config.yaml
train_examples: 395000
levels_per_channel: 4
vocab_size: 65
width: 256
layers: 6
norm: "layernorm"
hidden_act: "geglu"
fused_qkv: true
residual_init: "none"
shampoo_beta: 0.95
eps: 1e-08
max_precond_dim: 1536
adamw_lr_other_params: 0.0027
lr_schedule: "cosine"
final_lr_fraction: 0.01
Rows from block 2 of a small autoregressive pixel model, named by matrix and row number. Rows with one number belong to one neuron. Each number is 128 + 32 x the weight over its row's rms, rounded and kept within 0 to 255. All counts start at 0. Numbers have three digits each.
After each neuron's rows are labels from the 100 images, of 14848, where the neuron reaches its largest size: "top examples" is what is common among them. Only what is clearly more common there than usual is listed. The data: small renderings of single solids in any pose.
# gate: MLP gate (model.blocks.2.mlp.gate.weight, 512x256), inputs 86-171
# fc1: MLP up (model.blocks.2.mlp.fc1.weight, 512x256), inputs 86-171
# fc2: MLP down (model.blocks.2.mlp.fc2.weight, 256x512, transposed), outputs 86-171

gate.251:123117155141103123086069068088166086141090136089115167140144153110110118126137148126114152054084128061109119150108124098119168153100108101077125119085151069097116153097144120149161120084121075090156111139094119120166128116161119142193115126142131131085190139
fc1.251:173176192102119166103137154100117120207042133172090114120110131156105164165113166061123145127091140148134122127131117120128165098112115092140165116164096151153022107108109155133156091125129119130106157127089124145152151154104120087122087171212122110167182122
fc2.251:200111058134131133164102146144123156150062137109189174117152153162131174133110126125129109111118120148111092132108164088132079122159174164138162142112100123134194095072111155091203106134101161134133210153157099142136187115126185067086167176097117115151119118
top examples: capsule

gate.226:166155153116116130109150147136146132136091096116102125135088131135185106183110126187115033082094126197181158145083175156151098157131133128106174112125107120126145136105144146091167045107128170092141102157123123089086163116152110093164123093162083081151166120
fc1.226:153173157130169090122146160091131182159152115185170162158079113091116168104141126126115147122140158117124067189120162080078137108135146106149148137119121130156112099110097117224096146146173124053154163077119093127127105144135154109132128130145098114102062130
fc2.226:143158123137116178098077107215209147072125128119164133118170156131119121110158145159080093067129093127083120190097124159155118149120139101080106152132210109166150129147172104120135130171094121115131077208133160104118213120099174137097105124097127116162110067
top examples: white

gate.403:133132082162064161150102177110113062147094151144176125138147097137158116121108119136148116065066108078065141207163136111136146192150074121111114168138092060128125147051095107082101167145139192105135095071108113205187153137152133167124112171144094048142130103
fc1.403:117113110221144116060159140115084122117096116138128061113122105086126074160125157185137091133199118106124143176102106139185128168156135090103111103150090087160107125111129104114130127132092134119118147103118127091115151082088190130121144153188071137104124078
fc2.403:150150102122226078117075129107150109130111096124095153103092150166134154107162121155134141159110167202200096130145081132105060090118086173068191068139152141074081121168149143113101113178061136150080065154175176160128085110120099117117155106101165155126136135
top examples: white

gate.23:093138140104135130139161139139155151129088084069109113157140115158091147142138165158126113134165163165115114102163102143106148103176141137124109125151185124098111096133119070134166107062045136072159158183127194079118118103071201098097130188210167116101108148
fc1.23:126073127088187145153150136086118123093126146110111123184140113122135148132147127115137158171140149156187078088129055144128096106040139149115161131178099172136142135159105158143116210116119174101112069138121118100112131088122073109107109193074127079139119177
fc2.23:183137125161150083165117153110152181134187146097141101121034118166082151157165127097133156059106103146156138139159125212105117106163111147116160157114136115148188121116154115123099140117132095140123155095187188155089087195161092117107151126173118138112115159
top examples: light from: left; pink

gate.197:163126130112131104108182195133155128118133167126190107138112110159103149081155083119160153105141110176123134099174058158092153069172167177126132140122112065128101149138133109199116084087084151168132153127124103061144156106116155060082119131144143105154103150
fc1.197:105096095127051107119163197164098143201136115166148122079082119081199091153151204144106031105071123163114128157144078133133138116094149140110129118134105066174086077158069055147122067119074223094179126091161158145103134094119149097088096148121100160138075107
fc2.197:126122104134147130073064193090146119101104109107109133170130148088113099085182131110102166145143246153124146139094198149168139155106094099152135140139120150138103172143097191172160146133129163161172084088132110136128170178179122104145146081112167115129131086
top examples: cube frame

gate.214:162145090185138144162081120085172143125100118051185150075110194123138136089144114102152149159116136129177111095160148218111110141144144121160118147141138119151170125137096129088146126123147107125066201150195200110109201175081156167106159062133068089074110134
fc1.214:156151132072130130159167095114165136115153163122107128138110125125142134114148176139109129088158149145073129107106110116092087147106151177115094135119122109109097107095093098109157027108176148164125143134104094104107116100152131104144093140161157137143175177
fc2.214:087143162160141132098117129084122080133135134133119085074071146116081090149142135111130129130081118080195111149151172110126166112132135094179154157139159118124180095168172133107128195138078137131105122145151146128113158138094169117090135137151081121088145076
top examples: pink

gate.149:122084077148119068057150095136102176134122187166175075099188184139113135113142117088116109170161148095106158124160057121070119146107154166159146158111133111103119118172108189147112167127148055154166113089099162201188120148160177163115115144138188096148083131
fc1.149:124157153079085115118160117113171188122070161131091164131183141068112131197106097173141107128089171112122076158121154152077113116156108118181121106171143131170092145096153160143097087091131070159170162141134138191118095157129159145169122099147130151102118130
fc2.149:127146153123088142110160140092128074155189080107070076125142102118188138152138148130097110134093106173125105157095178128180120139118153077127125082127132177153105083094151126156167153160100173153102163141125135091103171068106105150107164107110144151174181106
top examples: spring; cube frame

gate.103:140131127196168111112134139133106155154159091012117121094120148085111153143106117131097106121154090085117091146128088064139123085117119126078132218076168165138071089080131085084134123159163052135082182159090135126129164104097156125119113197141132111171176116
fc1.103:113092126069104138181050071152077115108155134113099151170120086115138128151182092127109094084111130091151119136090103103119174106112143140135154124181182139120100116160088130167152156117101172057115158177179119117150146148157131143077159128105105157185105119
fc2.103:124112100142171121087100153176159146159121133145155122094159172118135134133113160143097098122115172164139063110101092098070156111143145151111104107156051112129119205136146089129161115145177052119128173110119161082204089117175088137077113121147120138113149141
top examples: white

gate.287:161160128167102118141135170158169117148173091149098137132084135124149112078084146089165110161124133148151133094091163164075122052157114168109183150136096096083136137164107118132142109171113189094141121102139104096100146116083134129107120093161117140164105120
fc1.287:113159142182183123116123118081118142167089149101142182163107131114152176098090170103093166104139126178137141137129153158145134109138052091138104118148186101148191137164118150142128159090097127143117074167110088109159156107152112165096107106135134131148156126
fc2.287:115111117154111119050108116173102153119163121187118176187111146130146079067086112135108097098039154156152159107133150135172094132064113186143109088144088139099127152069060121134122134116088092121136159139117094143131145171127112134133102127080113089182180118
top examples: striped

gate.320:105136168078180146114151098156180179094057032155111140150130141130085111091138101099126128165094141141144150141090076156113110102171145140147159123133110104131162133151135161074136184083119123134108102137107073169102127090109119146197084083144145148162138149
fc1.320:125119169118158193127122091147138121148087067168113130153137145153119115144149093162158111101133073150150147123116097111161115106177149121143145163128135102127079107101105184114076129092123098099122131043172099145103123073134099201190158112122118121085149140
fc2.320:111105056131128128084116113135080134137089122082155104103118130180206087117103105164146173142112157115115132149129091161136097134101202131133143038188101163154107090109125188204073067070093116188155122086118146088142168148182162163145113127122134064133136140
top examples: jack; star block

gate.396:099091087095066121122167088165152132113139093091065145166064144144110120152149090107084165122169090077112177155082188128158122094127094155138111192146093127091082111148126133088173137118086065081131102120091084119115154114126054172149131141156068122111090074
fc1.396:134138093153114182043118125157106117155095126088145151101040137145113111121125163131109151153161112094105139044139161111123095123130135153144104168121138097175113110126184111163131124118093119097131090107103125130115107117125138132102117211154120095131123088
fc2.396:142125157103189065195098097108201083179102120131154169193152157096132137086145122107129137094118138140115198112121103130058147094120169083132131097116113149083144160100125157139109086104132135185142099114176152091108129168074138104081144162142181158072141145
top examples: torus; red

gate.382:136116086128123094112070160184145116095154112141108125098169151088050127137084107116185056185085116103115152152125083096127100157148170151166135157104117150137113102191135054121119100156154103102135160115140099124168096057137179096140125153097115112172143172
fc1.382:103111113066078184060117029088068142136131132158111133100146040126176162135095103149098124094131146102093097107089110137180076115152055112179124098120130113108073131101139156168154117136149112159103140104124171152132100138105070062125100125140098154136097156
fc2.382:150127083101160066120134128077203117082134155133106102136088188142092092078128123147175147170088114094074124079145061113116113179172117148140110183116150140193118051163095071190156137119178139080090139127088154142178129124120118094123119131154166161158134136
top examples: metallic; white

gate.310:111155123196157091138181171117080112140068117099142118173110132106142167108159185183100116129165151101118133139117148126104104129121123076190106152097141099048123114152133071134105145190114131165124134205133134131089165085127131161141143103080161114161144143
fc1.310:108113131164146127158169138116112084115116165111158143102135142108163138111082131128185164122123122158133080163160161158119127079142106165187173053102149149178150126072083117091116104144109168073095107102170104138127156128143094099056157123149116103144116177
fc2.310:145100122123165119194160153046152116126157148125142113079161163127148110100128097174135089137149143138120138120102158107167116156107076112128193083128124189164152191076124137110150081103078102067112146140151102103151155164165093113079154156142124122121111146
top examples: star block; jack

gate.106:136151109158141097107114098185124144144163172116137066151160183100225161101151117110109115107128159154133180138128074096128159069071116142108110124168114074113122083106170117078112238112156111187135113162131156218102125106139088121126170173144061078126116128
fc1.106:071145084119157117087140055118183087209113135124130149087125178135110189163127152124205105074177102080112155122160132040150142140154115172091197126128174153117156101194150099129105137120164149124151141131132096087097129112120134115141096097125082140117095132
fc2.106:159116194134148070156100140122118142089100080159119114123096091180082085132165158145136121080090151151162152137162118104127095179106114089221126171137137160101154120109141118106117111109129106138115179163127137079158105109123113170138157156142125147123085193
top examples: pink

gate.130:115124134134108134191106115090116137141143119097176138085091148116124088112221155133129148131155134079197137088071156058109123130110132193160116141134129096147128135090166099206134087078140132088131161111161135100126128178118104141126117159091132156131164123
fc1.130:093109141137157113153179100119131148155151149134116082168122095161123147153141122041117156143105130155174150068130107056083150138139149134079114148141131126118124064137138193116173168099117104133114122096180096148126128183124118132070160081072093130129144141
fc2.130:112120141129123111041156144113139113044128113131114083170104135100104136058141121122132118148206119134111157121185114146157162111165115108169139110111123149139151081210110130155171167117140146148127094143181116122162108103171138152098148098141201162158135109
top examples: torus

gate.170:163132088082083073161093195161153165124054149139115143103143160175128169079077114114071142157127083079092148134146120113120101154116154098149122159113163179115132120135091084166134109098138101167100114112104085098119068163079192130165137053074146111148130098
fc1.170:155140148065132167144120111141079076113095107168073111139129112104200161095102080097107146145152122187101115105134104172109137088141073179090124104134064140102143145095075124074144165109115100106116117075077078066144130141078105137124111148083144149108163109
fc2.170:177097149108128109148111054127096097124150150175153098152070132056162109102129123146153127076109087137131094115100106181106142101161135141135090078141100104166091102119101112065119158175100107158124150135129129139128244153136090113120140135113119117125160144
top examples: chain link

gate.200:164136192136134080134150117167144154166157174136145158178157151112131142164190141113134178213091113126142160146129119062187046092125173121176161126134143150096098076156110118106140162161123111088118146149096112202133077163112070084072057203131111175145105175
fc1.200:124078103109141128169112121151135119136154120168146130130123123125158130089184151099186142131075087149126099184126117113085135124092125071205133068131166111082087089140125111038187086109160112115139163093157088154103131134151159151070162147147117129138119088
fc2.200:107159126143125183100142122150105109048176109128143177085116113152133139070078123107132125105157160123085085112119121162060225175128158124090105083132125135138164145112136137138152071078154151154181133176141155083158151160126158143096109099167140128082099048
top examples: pink

gate.51:112184110131133133105182104130099141090139124119132181182076097117149079138142128113135116118164122085069111147146185195112121109114133155102146139092091134081083140107166102152133140108110126074124104120135128155110135120128075139070136100134176148136135054
fc1.51:179150122114109117195151117137128141125127138118127137123134127142101163116047125130109119137138202055144108137109091113137113228065104139143109053194127147144129120085120091139116089143189059147172119142131116144177139104138183151108106152159170120097144137
fc2.51:167137078112132121138107097077127162161121119124183067114165117123142134125134134135132074139166203103140153134092144070135094139123117102183145160125147120143116150111171065136093104089100144174132184169175091121066109193072105067105151124161116096138127152
top examples: torus

gate.326:097064152167142112114147181083167129180129204175148117143168102129089136137084088089120113090083104120139131101116097122128168161118122082121140151124141173125180136109091118094096175097138153085145193128082187197124149130115103064113110147164137074097162138
fc1.326:143099169147164013163145098159057105135108146118127172090186076178129151164106100054164143075141071134087084137149110116157096089141153148162142184109169136097160131111112178148091083063152137126159131079132115126153089076073157132079120141138139107160124137
fc2.326:095117097135090163117117144053156103183116102172046186124126129123129148103099129136115125184153208105164203158099140141136126132107122035119131083069101153106133161130164116145091169124149137131109097077142045133136145151150165199176103112134119119052135165
top examples: cube frame

gate.1:136166165118134125064038191116147138079126085151105128146195216151121154101078092116159115099114197185148148135100136097134127103114150169126178093138106166109135166141155146148154150107147108188113192137144153165139127120125140074124101177153159111169153141
fc1.1:113117079169189138123104082096148179175120114105063107116107112110060150107128092140120116135126107082137140110117089092113152151117159157148115108075098096150131116123043122140144171132117151112150152149149072136145119124159119172128126122164156148109071088
fc2.1:131062163136113122108114179116096094070117194163154141079174140078201123149150095146141097073114135108060159143134157157080094150136137073111127147125128175086168066151132153157164108152193085151122076137092180108105125145086141131101140064096113130107199149
top examples: purple

gate.316:061127105149126112123110139137144160134175110121124130136124088102104175185126144146105084096141146176089086120096208114088127102036118125076162123094113081100114146114126117207094141099084113106093112111157160138162104136118103087094103125124147062147131105
fc1.316:092165110132068121132108100125135176115104141154111154184118060166106229165132143093026084136090116168163095088103186113089119091086077110089171140150146172073112130134142102157141174100109080108078140137116134141136138197161089094048102114192128088106113112
fc2.316:100137140150139110056120111134101176093138149147155129131161120044141154143163172142160113165106154159088142126119158100135117143077112174121126132124106113141131157129195136147135147108125200157163138170173091127084088091087141115138166162133129070099144096
top examples: spring; cube frame

gate.53:138128117109086112140095117140066122163159141144115110138106081130112100144167073118146128099124187093154128145142127113152195116123067129106128136123182124057114138147137147082057169132144116112138067112143111163108052123124148125123134106145062093188117163
fc1.53:106094140131143109154108145149123116146179109087048116121128122163172082090096129074072143124092111095177124195084158143160137145134067090121139096166151129096109155124158132115104111117195098085111156092108079145099114067105114099205081154126147151142114096
fc2.53:105157108122115100138111123090116142136122117152111117183079122075083095094173178143079102177127091119096110109094123086076151131108140160114120116112152123143200181079125121190120083164113095115077133121226086104166093104127072129134182120195135163122217171
top examples: cube frame; spring

gate.476:204107160113064108175109133155119066092120126168090186116113103170159088133175112133124138146129137162084119131137163125112168115066210140173087194151092108128128089108114155139086053105088111051112081151134170086148168153167097159138170155116138125190147149
fc1.476:120109043162148133072147118153149129133121091146154155169145116129079104176097142106097091131144080119130152096089112106157126095192076112070116098087151111136021071078109075122187163084066131179091084086114086134108128092120124175090178097146133157089152122
fc2.476:176103144096099097141152168082072083123131140104067153126095185114142088066128118163060112155083128098114105119151126146074123144121149094186098157189115089112115129099084179099103138147114097113219080125151107082156167176147088166073099148124124130122145165
top examples: chain link

gate.499:138107132118136089152149156077167159161187129130129153153112105147148080058130168106111093059068138133128144146115131132135140127143125180080172134111098080127097100163132143127116115108107120112136162162137145150163196139177188086195140113095205111070134137
fc1.499:108151128065117127126098159130151122167113083110066146139126169124109153134143149115119126161144149157157101051138134126104057110090177100134072134157150120138117114087133097113164093126100092144099157103112174165125144154106146148117169149169145205150082119
fc2.499:117135173160157113141129082093089141115141172119145126168075123113174147120156179087153053168119088130115161172100109161154153093160089205100118132100081159132156132137111145086139158084124107075129125131149126147104126105122152138153127092089112029118130139
top examples: cube frame; spring

gate.279:130132160161135132115181160151129121143165131145169135121110098139160120114145109083089059108146157136087128043101126128055148061119117115135120126113122107156156169107102111078072149146152146155103143137117195143114149154113107102105099166126100172176126107
fc1.279:131099110118113097128143052103182135156107180194212107096100132178145139156062157149198119079152120120088111172143120143156189134130069162092114089085132132151130110140125109130110136182127128158096132133143135128109139109169083177096150129161108194100093119
fc2.279:179076114127130128130149166132112105118144163131107144105164142144078107170130117160079113145176158130124056149135142097143134174086156078145115146185145111111100164117149093122093149101170138146143156096157110145145135117165152105129138130077175110107179159
top examples: striped

gate.482:111133143158081117154116074107103136127073080099116083113125123137168148172110154182109164154114174167088192121146096099085116157122184055138157088137195080147148136134140173126126092102113123128106170169129145116165156157114080137116108177088125150145149110
fc1.482:137139102153118165147127130104133146084162123156126076144112144119175105154098145134159153128159116176071129104147082162178068158075157206130090169132127162109134137094164147048062165131136168099142097105097159056123079124150086159156132147096134169183188190
fc2.482:119149128150110129119161118157117123166146124181149148074126107141157152129136189110159148114165136149090147135126089148180039182037117197109112145141114149089106147062082138099130148126121116118136119152098109108080128141097075151154161131126106145138152137
top examples: white

gate.89:126160102116139101177144176205132094176113132075134094153112085142084109074167155073161075058108143137160106110157110124096097085170105184162124113187134071084134111147113134108150089053069148104130110097102079114126131128086116150096140076145110104079066123
fc1.89:123142102166094147112117106159175132127107103095109085209096104094090142170087148139105143100104173112103052159083155125093086067157075105114136136083133103161084164147127131132106161083079161112147114098142129134139131092094092100147136110182127125112166126
fc2.89:187137137169114141118117214121082062094158127170130075138145106128117156132122105114096138089153105121161115159136080182129147166167154115053129084095137077097085151136160155118186130093141136147118049075137174084147145143116129135088123086178120131124170103
top examples: chain link

gate.461:128144100097170142113178092145108116132047161093168115148115125141142149124116113097121059133134068100120121153074159182076165139168169130158141084193212142162105110148133100066130129149174121074119132139113189097111109146156123075152082097128136144125095121
fc1.461:088137071063142076167142173076145154133113124204074095188126178167152086146111117095175118055120142190130093128133114122114105078096145075148158120134133125113150099135113128152117128114152118156175128112177134144131089079118097145125130095148111150149149094
fc2.461:118168155124106078067133108111142065143139129163120121139140056168089130138098124184121090147177108092178167159119127148139119087136123190151099113116088164144058168134123124127091076115094149134116166115099083099128178142160083123126158170109156158127121096
top examples: torus

gate.379:124199181157131088097167126122118159120157074119106140176096163138169151136153106082167125139124112134104093133103145093128109081130115159092082151151142110133132145148116124200126089107163071180174134101152149119107142148091144093146132145093147114068121200
fc1.379:132127151115108126197097104184053156074203103082135087123142171155141083117149096123114089129097131185111142091166084119132115156110140089103173158180066119113193154084133098162153122127150165125103095130110055091114155105159114202129080183091149087114132164
fc2.379:122116189154178093097111115140126121126091108110132164212077090176123146102122114127136127133130111144106113160106138177123154151193172111073136153152092128169112101118132138180089104158170139131121097109089115118127159096152160116153187175166136214129150121
top examples: purple

gate.437:066122130103150097121153080155090177079113093126161154183202158143084119097180124049093194179097126137123080112154095102124107125114097159095116163134098128172100088133189106172138167153108079135139127068099131172117077112112115104137122136112163148131145127
fc1.437:076103145152146152128100194118160165159170093146128134135096158101108128135184141185117151093108156119126143101149088135099102121087088095108090147135184134100072160136173054102160123170159197119092088133098156123111119128090093163111104146130095159117118100
fc2.437:135089159129144146120131133121111103106158180106115083180185133029123092104109153141146134095155056121113092137152160123151149123080056145136145108104060182127139073170131143111128123177178093077130081142089112161194154118156141096127150105105101169097115134
top examples: chain link

gate.445:114146105166114147192091104139156138129108111106094174105140151175160135110096103085149099125110128085141110134113101108180099166064163132080149123050168118163154096197167127114105073114102138137158114162093134142119152134112144141104072088080133080138131095
fc1.445:096112104103143149094127214080115102126150109153146143099115093124150098165171094146098141122033156074094166144133064140148139108098212088155158123137162172132091149194097095140111109143112130057156087136154167095109065106133067119125102174164116125113086145
fc2.445:124136144097120094199140117089051120141137133101170179137166105130095090073121113187129111133118102142115146101163089166159154108069105147117080110118136101091156132113145123149157130157122189098133086122181054144102187142065155169186073147104073100169135121
top examples: metallic

gate.52:100120086134101165124147093052131172117117138095147090094105164143107126164089171102135114071116160134141120151123178106157103078110087149150169172069095127142163093093191121143128126156089145160132077144140168198135116122159106150114100106126133159145132148
fc1.52:103149119151112109136131131185140157183165119148134089125101116105152151153102123115116186111135096134163127102138069098112210226174166074105124114104144143116121160125095103147079082101149115184128188115137075063177131133112105101120103184094148073101105150
fc2.52:112146138179142144129124159100125148196113113106103074112124071105196176132115139095134152072120132112151105140161080085140195139091088098082127139133154159178158056082117073132142164137115135150095169162147148081162103133075039055096104156129141108124063131
top examples: cog

gate.13:120106138106107133104139045108111105144157142175129137142118089118107145203111148080095190109098106142113135141091135118126162122171081108133125127090133141124091137088126128103148122098137117103123057093059144179210178143131128169100143102081177180132098172
fc1.13:117158081136165111138155154137121158142122121159108163168245091180090178139098136136077142105143090140126098082125179138128105140100132122122099100198159076144029120169135128080134108123113107132126122079109106115154197120106139139135118146120167143115167094
fc2.13:129104105147098097139140128125132148104136171107152089085146123096165086062152114102124184226146140110129119151162089130136141192140116137082176164121182133172146086157136129138145150094142110050116146113163121092145052119144171072154082147147202162165161117
top examples: chain link

gate.327:158172226137163106155141065106196159099121110096115130135142157050120040135049042103131114135139082145101149121100102152089067105096113133098132095128135154116080122049152164110074085098140126143174125138062094178117106121100088158162195099137072106129126148
fc1.327:186110056109109181058157148163157141156139106076126075121112133206111176118077124137178139132110076077089185029121137110181129135150119131119147197128143157121103114130139138114137122145104131170119150108131092154145131096167088123163119132217062127132177089
fc2.327:070150178133095147142121117125127146103131158173147168132166146080128098117103140133158102125144118194105150167120077150112127100151120102089094094137129097111116154139151217164075199115161137077127102156132138121118111157121110162082132114075183113129118168
top examples: metallic

gate.118:081093083098186149094169154114120140173148147140144178127187108084104150106130076084176128166088067107078125048127121130127092114063153169147115121062186109109145155102123119168074100142151187156197175140116101074138071152168077148132147145146075119110125117
fc1.118:099111165126156156164118192070130119148117209094216159121130094182098096105124074125105143131087066096093173092126142125128085119169139155054140110131160098151092105185178130165146072068074154108140119154180161107084127108121221073122112163105136093171087088
fc2.118:166094152136123070129093105085159122150108094117118096137122126178133170148112118153077157123125099131149086113143069129122123144125116122198121157080101152143164122050118142176140103121124114120091103159126141144194106060079146169144140197134147085043146191
top examples: light from: left; black

gate.99:137133180201136140139131149154184159156113120117152105156120135131130202133092118130114135139179150084118102145124109176121154142119160085194095110088145157151101144164105154124082100100134189108096092061089092149090091074116154095132126122102165069111109122
fc1.99:080110140070198104134130142108093098111140132123106096108145089163082073124155154114083092195093110194096133117117115031164125107151084120144127115153079148154147162131144103097157126126129161132141154177110147166148134211151138110125073142175168117134078134
fc2.99:127141158149090185169114125187194097112128080166190151143096170144165175124137142093139080099129146159057166153158114226058150129110110138139123081120101183112118163097078159135156104133095149108104130139165080091099102126127158109094184111132111138138097099
top examples: star block

gate.217:096113159145094090076221082104168162162094134143121201155102096150177219118083107123204166135144142103094150104105133109040173104165134118163139097134127139117146119138038166066152064173134165127058146123176185105113141108149117123136104160167145122116135106
fc1.217:139171119124137102105129186142095083053129067094088098090136090131184146128146104117128161151116150192151090110112128189115121119156134099122093147133156126147194115106142087097149149095110102164065147126130190153095025150120085090135084092139124167095142107
fc2.217:134143102091119136114118179071126089095177150140085127138126149167100125073153158174134152133127137179167102098105109092126199162118103128096175113143151109057100064204159083099176121120162140058151116098176132114098068168097121144144081131132105135166111114
top examples: spring

gate.101:135128114077107116132159190128139126134124120106143097105097120148125151108165154134122127127137067111127164165122169152145133072195121122163063129144177111129117099167081102130145084148075115186164079146145097103201092153150198173100175126189156099126134138
fc1.101:114112086126152120161135090118140090090153111115181134089095109071091188151162107102097151114153118137128144110087072199105164156153126147082110107104114183133163126135149154153125182122147115125120152109098127111092142102158177156147167130120115101135160091
fc2.101:110187140117128142099056113148096160101107146122145153138114083151106195153085172119117108152148085112109194127116119102203109149077119176189077123213057189110131085090124102151152111175100078079137081121159092142104174152101129128136132081084095121134116043
top examples: metallic

gate.169:089148129140161112150120117127160158090108125116142182177120151180092200133185181155138055090125161173150177121099097093098093183160121086146167122126124170095109125127147122082106190065141128148181153101116099145082098074107121175118143174135179167107134131
fc1.169:180123144127104116136148149142104092091107141095127049125107115106162150112168064151164134099115111140108149063117098093156096104139184112114135123179174103154102136132175135110190136162149152162108095128141138159152148141173088132105149149165098119126145096
fc2.169:168189131078162167156093188187095124106130115148155025142119136072148102121113093144092111119164159144126130150141122143144107116116135163099186132051107160109174068144124133145133119116125142107124060140107130149191112108170120120119149140111065143133101141
top examples: cog

gate.136:121129112129101037123126060192114134016129169119139198065136172191058180147136074148174153143107119164211168099144123084140150150134099091071161094130164139101096133097089099137113155108112124119114093137113123114177128192102119095112121119192105134083138050
fc1.136:176096156137140196111095111100168092163132161156153163084183136060145132149170116094096072112173098123114133118172147125141142125074096175081118152110160192148159105183124160120116108134153181151181116146151144144155092106133097125100084090161095167101117142
fc2.136:144091177174095160125111127126146117102080101200077180087140152144180088171123104133173124128131105062123170089131122140145054100130076209096180159168152181188099098122126099148164099152140148089149163124141153148101130057117122194166140121185133153119186157
top examples: jack

gate.108:082089145145118128183114089063128157099122116123086103132126166089117077127247130156079137132088148124137139137148121058187041082108104169119153181141152154136120097107199175155134157103102124134164123164141149185145130093114137090125147114137095152166109124
fc1.108:116158153186089096158106140116145124099109105083155200142104177119119080139162101113116104166104123112108144158107165086079091131118153149210171097102145114161166125118187135161137125092120080145157173088133172174128131155112153079165119096192132143141063150
fc2.108:107079180155105060071105150088142169107119179138178158138115138173121180068165184105101161130126095093155159126166169167137121117095120165158110135101063152147122104140146089112100119112190128093175066106123147123093137111134140129146145133169165170099103104
top examples: torus

gate.354:117156066119095110119115145122159131151144168128145143126183098132095082109127091156176182169177149192122077178151149107168103176123121153125142118146134116125084122205099182174133139151157087177175104092156064120124159140139110083132136190133114164082121089
fc1.354:142087165160157090109193110084121152127074122141119058116086116135120095154128139067127113151066101155142161105069101073146081102114136121099127149143159139132149081143119134154107167141077168131145131112081124127132150177116128147160134081189116120128119083
fc2.354:192175078101121096114138128154141155064135194129135149117183146078133082127147084141116147186161161133125115161108169108165137114161136188076111102195101173151104155133154172116173144107107119164115102117178121093162071134111108087140105141112136094047098115
top examples: purple; teal

gate.129:059128139143095167120106131159148120157115094115140137105104155123201093081083152116154148087118104166143145120170113082106159115117106133114129151119173097085119151103110140137144095109083132096095124148164154099097150107088139095117180117169137130132099131
fc1.129:143162153071123140081126121160124115125123166096096085132166189119119140107118135146114115129077148116122211094170157180110147133164120148100182097144177192163120037108110129155105117115076116177109133167096149173117089146087072132118127099106164206117105142
fc2.129:193159111150086129109096160106116126109124146111147143133168181125149101128148159167185088089103120147150072180079135152116110125154122147124194135135156124147095118078109117180084085089130155166134155098129133119210104144202129080102089143148144138135117172
top examples: cube frame

gate.490:098149141155177148049180118100139108117104151120135085143116133142154120134130115132082137140096166123084155113086121132130178189123147171063107110167132118106132093037138113166111129177090157118183072176109159093130071148158123121110147135122053129120107120
fc1.490:111132089063087151121177125126116136133126166127097134103086122131157131114108136184136088161085106091128161164146098151128141136110103158161161119098155175152109112145118081124103089138095111138169077111100083123093014120141135102111074065192172105076103117
fc2.490:158141136145135088084126139144132151175136208131110184111148108149134118084155122199105179144140143149076158065152107133100131109176111168106097113111132159108176149126118114140194106146159154194109111182136066117100111181115086095138165095118157067163178109
top examples: cube frame; spring